Weights of a small masked image model: muon at rate 0.029.
Rows from block 5 of a small masked image model, named by matrix and row number. Rows with one number belong to one neuron. Each number is 50 + 10 x the weight over its row's rms, rounded and kept within 0 to 99. All counts start at 0. After the name is the row's rms in percent of the matrix's.
Before each neuron's rows are labels from the 100 images, of 14848, where the neuron reaches its highest value: "top examples" is what is common among them. Only what is clearly more common there than usual is listed. The data: histories of elementary cellular automata, time running down.
# fc1: MLP up (model.blocks.5.mlp.fc1.weight, 1536x384), inputs 192-239
# fc2: MLP down (model.blocks.5.mlp.fc2.weight, 384x1536, transposed), outputs 192-239

top examples: dense start
fc1.306 058:49 50 51 49 42 51 54 53 51 53 62 37 41 51 44 52 57 45 60 52 47 58 56 45 41 50 39 50 64 61 45 50 45 45 95 58 50 47 43 48 50 53 50 40 50 37 52 50
fc2.306 042:51 57 50 44 39 54 42 50 48 57 50 51 50 51 50 28 50 54 50 53 49 39 41 41 49 76 51 54 50 47 55 49 50 48 50 56 40 53 51 52 33 49 50 50 50 51 50 56

top examples: 101 turns on
fc1.604 110:34 51 54 49 60 47 35 59 32 55 56 54 50 19 52 50 42 50 52 54 35 54 46 50 44 49 52 36 48 56 50 42 39 53 42 42 36 58 37 25 63 65 55 45 57 53 54 57
fc2.604 085:47 31 88 38 52 49 50 40 50 52 50 40 36 57 60 50 44 43 51 41 49 37 45 45 58 40 57 72 54 50 49 50 59 45 73 43 58 50 47 87 50 50 31 50 67 67 35 50

top examples: 010 turns on
fc1.328 042:51 40 49 26 43 63 50 50 42 58 49 30 64 84 52 52 49 51 52 58 53 50 48 73 31 50 53 50 49 47 50 52 50 71 52 48 35 50 49 51 66 45 52 50 40 50 55 58
fc2.328 041:50 46 50 72 90 51 47 50 50 51 50 55 50 41 50 52 59 51 50 49 41 50 53 50 70 50 50 62 50 50 49 50 48 32 50 50 52 51 53 51 19 65 50 50 51 50 47 58

top examples: 000 turns on
fc1.420 118:51 55 56 56 56 68 39 49 39 45 22 46 50 49 39 66 45 64 52 66 34 55 33 43 50 30 49 54 68 41 38 42 48 41 49 54 54 73 55 54 38 49 51 49 48 51 55 49
fc2.420 114:50 50 47 72 52 50 39 48 46 50 52 48 38 61 50 48 49 49 45 50 61 84 34 35 65 55 59 52 32 52 50 44 56 46 67 61 45 50 51 52 53 53 48 20 58 44 58 31

top examples: 110 turns on; 011 turns on; 111 turns on
fc1.224 145:56 31 64 54 54 49 57 51 76 48 51 50 36 43 51 54 48 71 47 51 50 21 51 63 60 60 60 45 59 48 56 50 56 89 60 44 66 61 50 33 45 54 47 53 79 37 57 51
fc2.224 195:66 49 50 44 35 57 45 65 48 55 50 51 32 45 50 47 50 80 50 50 52 37 69 49 66 37 58 50 64 70 53 51 48 49 49 57 45 38 52 45 49 50 63 57 51 19 36 29

top examples: 110 turns on; 111 turns on; large cells
fc1.722 111:58 39 42 50 66 51 52 50 63 52 67 51 47 47 52 58 52 61 47 43 56 45 58 66 55 47 49 19 51 75 60 32 57 13 46 46 73 45 50 49 58 48 32 50 75 44 35 48
fc2.722 166:44 57 51 49 53 49 41 49 48 53 47 49 59 56 99 50 72 50 50 56 43 49 78 35 50 56 54 73 49 60 73 50 56 18 56 50 13 45 69 52 48 02 40 50 52 51 50 29

top examples: 110 turns on; 100 turns on
fc1.338 103:52 48 53 34 50 51 51 47 32 78 51 51 55 69 49 45 49 59 62 59 58 57 60 36 64 39 66 48 54 56 47 55 56 66 53 50 35 27 57 38 46 51 53 51 44 49 62 42
fc2.338 127:39 29 49 44 49 52 48 50 44 51 50 60 73 50 48 52 17 48 69 50 50 48 46 19 69 52 50 50 48 35 60 51 52 50 46 49 50 51 56 58 50 44 48 65 48 40 53 65

top examples: 000 turns on; large cells
fc1.442 103:47 58 46 55 62 56 41 48 51 47 42 50 69 49 23 54 50 52 50 62 33 57 56 53 49 52 56 47 51 69 53 44 46 43 56 43 51 57 64 61 61 38 48 51 50 53 39 46
fc2.442 105:53 37 50 57 36 47 76 47 47 51 51 67 50 69 50 50 54 49 51 49 53 48 54 49 43 53 46 46 53 15 49 54 51 49 47 96 30 54 16 47 56 42 51 32 47 52 67 48

top examples: 101 turns on
fc1.299 095:48 56 41 51 65 34 62 53 51 67 35 61 41 34 53 60 41 39 41 43 51 51 56 51 52 54 49 65 61 60 49 78 63 51 54 58 55 56 53 53 33 55 54 38 49 51 50 36
fc2.299 091:26 50 47 60 59 50 56 53 45 26 70 67 54 49 50 53 63 38 50 50 50 55 50 46 42 49 49 50 55 52 48 48 32 48 30 59 57 55 35 48 52 47 41 66 65 36 50 51

top examples: 001 turns on
fc1.508 076:42 48 50 56 71 50 75 50 49 58 59 46 49 48 56 35 51 49 47 50 57 47 42 76 59 48 41 60 55 53 34 24 52 48 36 60 64 64 51 50 47 46 53 37 45 50 54 50
fc2.508 081:56 51 49 50 50 49 49 25 50 49 52 59 50 51 47 50 49 50 64 49 46 50 50 44 49 65 48 50 49 56 75 75 50 53 53 41 50 19 57 50 59 46 50 55 45 54 51 49

top examples: 110 turns on; 011 turns on; 111 turns on; sparse start
fc1.599 112:52 70 49 50 54 39 56 44 51 59 53 45 42 49 59 50 52 60 56 48 45 52 52 36 51 50 50 36 52 56 62 44 33 60 50 55 50 42 69 43 38 58 50 40 34 72 46 61
fc2.599 109:78 64 42 60 61 24 52 49 46 50 35 52 50 54 29 45 50 50 69 22 47 46 72 55 64 49 49 57 52 48 48 36 49 50 50 43 60 99 43 50 51 55 19 59 46 46 52 48

top examples: dense start
fc1.119 048:53 49 50 56 50 55 49 50 28 49 45 28 43 50 55 49 37 52 71 54 38 50 54 51 29 48 49 68 50 54 20 51 50 57 46 55 41 46 50 55 55 50 59 55 59 50 50 50
fc2.119 038:50 50 50 29 49 43 37 50 50 50 46 56 50 49 50 52 50 48 42 51 51 77 51 49 50 48 48 28 28 70 48 52 31 23 51 50 50 51 69 50 50 99 39 49 49 50 49 59

top examples: 110 turns on
fc1.61 107:48 49 48 52 60 31 55 50 50 62 41 50 78 42 57 50 42 60 49 62 49 48 59 43 44 60 51 43 49 51 43 38 48 63 48 49 51 52 34 51 43 59 50 45 59 23 36 56
fc2.61 108:36 54 52 38 55 51 51 48 43 31 70 53 40 55 49 50 55 50 45 75 32 49 52 51 46 51 50 48 37 48 75 46 53 49 47 50 43 49 52 47 63 47 46 37 47 74 51 44

top examples: 000 turns on
fc1.177 074:46 47 53 34 52 44 63 53 57 51 50 40 28 77 39 48 50 52 44 36 45 54 43 35 53 55 41 43 50 39 49 42 68 42 54 52 62 50 50 52 46 61 51 50 54 34 65 51
fc2.177 086:50 52 58 47 13 54 40 83 46 64 70 76 49 51 63 50 51 67 48 26 52 51 50 50 49 08 54 39 63 67 50 50 50 30 56 54 34 55 56 53 50 57 51 50 50 50 47 49

top examples: 000 turns on
fc1.73 068:67 41 50 49 46 53 76 49 67 70 50 37 66 52 66 78 50 45 55 52 51 46 51 73 29 36 39 57 57 63 37 48 58 47 49 60 51 47 66 61 52 43 42 49 70 34 59 50
fc2.73 072:50 83 43 49 52 50 50 57 45 47 48 53 50 57 50 12 50 00 59 53 50 49 47 00 43 53 47 50 31 49 51 50 49 50 49 50 44 46 50 50 50 51 50 12 54 65 48 49

top examples: 010 turns on; large cells
fc1.25 130:57 43 65 49 53 62 52 50 44 43 49 53 55 48 35 39 38 55 41 72 60 51 49 47 61 35 62 46 58 70 37 51 28 46 61 46 58 43 80 41 67 50 42 56 47 42 58 18
fc2.25 107:35 59 42 57 41 49 40 55 51 69 74 55 47 50 76 59 70 44 46 49 50 48 70 56 52 55 35 53 50 31 53 50 70 51 45 49 39 75 02 49 50 63 54 47 51 52 40 78

top examples: 110 turns on
fc1.523 096:46 48 67 51 56 69 49 61 65 49 44 60 39 33 30 38 49 43 50 52 65 49 51 50 59 60 36 64 49 69 46 50 48 50 55 53 51 61 43 45 47 50 38 40 63 45 36 47
fc2.523 098:61 50 55 50 50 55 48 37 51 74 49 48 52 41 50 59 49 62 57 82 75 41 50 49 50 50 43 26 56 65 48 22 46 73 40 54 50 49 48 47 50 55 50 72 50 50 00 81

top examples: 010 turns on; 011 turns on; 000 turns on
fc1.408 122:42 38 45 39 62 50 48 46 48 57 42 50 55 37 47 51 50 52 29 60 47 57 44 59 54 45 50 49 58 50 57 51 58 50 55 39 51 73 51 45 56 76 52 52 62 48 79 46
fc2.408 131:47 51 49 29 50 38 66 58 48 53 49 49 51 35 51 49 55 48 52 54 40 53 50 53 34 50 59 55 52 70 74 50 50 50 81 50 46 36 51 50 48 49 41 38 54 49 69 14

top examples: 001 turns on
fc1.259 056:52 51 55 41 52 37 52 60 60 41 35 48 37 50 53 50 47 61 52 58 62 47 42 57 55 50 50 70 44 48 50 49 37 55 52 64 61 56 46 51 50 51 43 40 40 49 48 52
fc2.259 043:50 50 51 53 50 51 45 51 50 49 52 78 48 49 50 87 71 50 49 45 50 50 50 52 50 50 45 38 49 52 47 61 54 41 49 52 44 53 50 46 47 96 44 32 67 50 49 27

top examples: 001 turns on; 101 turns on; 000 turns on; rule: rule 103
fc1.705 091:70 45 50 63 74 37 28 42 41 46 50 40 56 44 52 67 49 65 43 75 48 54 36 52 48 16 52 44 53 48 49 59 40 39 58 50 56 75 50 35 53 44 47 59 44 77 52 38
fc2.705 086:52 49 46 57 45 77 46 54 45 30 37 50 50 32 43 47 50 50 68 49 50 56 50 49 50 75 50 55 50 41 61 48 49 41 65 50 51 42 52 59 50 61 63 37 50 51 49 47

top examples: 110 turns on; 011 turns on; 001 turns on
fc1.195 040:51 50 50 43 50 50 39 50 51 54 50 51 51 48 50 24 56 50 50 50 40 52 46 47 51 52 50 20 37 54 49 51 40 50 51 44 47 57 40 51 50 49 50 50 51 44 50 38
fc2.195 030:53 50 50 50 51 48 50 50 49 53 45 46 50 90 49 50 46 50 51 50 99 52 43 50 49 51 50 49 50 52 50 95 24 50 56 55 51 51 50 50 50 50 50 50 48 49 50 50

top examples: 001 turns on
fc1.757 127:49 33 37 37 38 55 64 51 52 51 50 50 62 41 40 48 51 39 36 50 66 64 51 44 28 58 30 45 58 46 78 57 52 44 34 49 52 47 68 49 44 50 56 48 61 55 38 58
fc2.757 128:54 50 55 42 40 57 61 41 48 50 43 52 66 48 49 62 51 29 43 51 61 50 58 46 52 50 37 51 59 47 75 42 52 46 43 55 42 50 49 76 25 53 33 43 55 45 50 45

top examples: 010 turns on; large cells
fc1.676 138:53 71 55 45 52 24 54 50 57 51 44 49 48 49 54 53 49 32 41 49 77 75 64 45 40 41 52 49 57 49 57 50 29 38 51 53 56 49 78 46 50 52 50 49 48 50 58 41
fc2.676 133:63 42 38 41 59 50 46 63 53 58 51 48 55 50 35 57 55 56 29 50 46 52 51 58 46 51 49 50 03 50 47 51 53 71 50 48 45 46 60 56 50 41 50 51 49 56 44 42

top examples: 101 turns on
fc1.701 189:33 43 52 47 49 55 47 49 33 56 66 60 44 60 52 42 41 66 27 61 57 53 67 50 54 32 62 45 42 53 48 51 54 52 49 25 43 49 36 51 47 52 47 43 49 59 50 48
fc2.701 183:47 39 48 49 56 47 45 53 46 44 45 48 50 61 50 53 53 69 54 40 41 52 49 60 66 57 53 30 57 50 43 50 41 49 61 46 52 49 50 50 43 61 49 48 48 47 71 51

top examples: 001 turns on; large cells
fc1.315 078:49 31 48 53 60 47 55 50 63 51 76 50 55 50 54 58 44 53 43 50 48 54 47 55 71 68 38 48 53 45 44 66 59 69 50 52 68 38 42 40 51 47 52 36 52 49 46 63
fc2.315 078:40 50 55 51 21 53 50 48 50 44 47 49 45 53 58 57 49 50 63 50 50 50 71 40 39 50 52 53 49 50 47 50 45 50 50 51 47 64 50 62 50 49 45 59 48 53 50 32

top examples: 010 turns on; large cells; 101 turns on
fc1.489 115:39 27 42 53 50 50 49 45 52 53 48 86 46 43 50 36 48 67 43 47 28 49 51 54 59 58 52 34 48 49 55 81 51 68 44 50 49 50 48 23 48 63 54 41 55 15 53 69
fc2.489 107:49 50 51 50 50 51 46 43 50 40 53 50 79 48 50 48 53 48 53 43 55 13 50 46 61 50 61 53 56 50 51 47 44 48 56 71 48 50 58 47 53 63 53 49 45 60 47 60

top examples: 001 turns on
fc1.243 094:65 50 47 60 53 00 50 50 55 59 62 38 43 38 54 58 51 47 78 48 25 40 49 52 64 50 52 74 43 39 49 49 50 47 37 65 59 52 47 56 45 50 53 44 63 49 33 30
fc2.243 086:42 45 69 52 56 50 54 51 51 81 62 52 67 57 30 50 51 47 50 41 18 50 50 36 53 49 52 50 36 50 50 50 51 44 50 51 50 52 26 41 46 41 61 27 59 53 49 51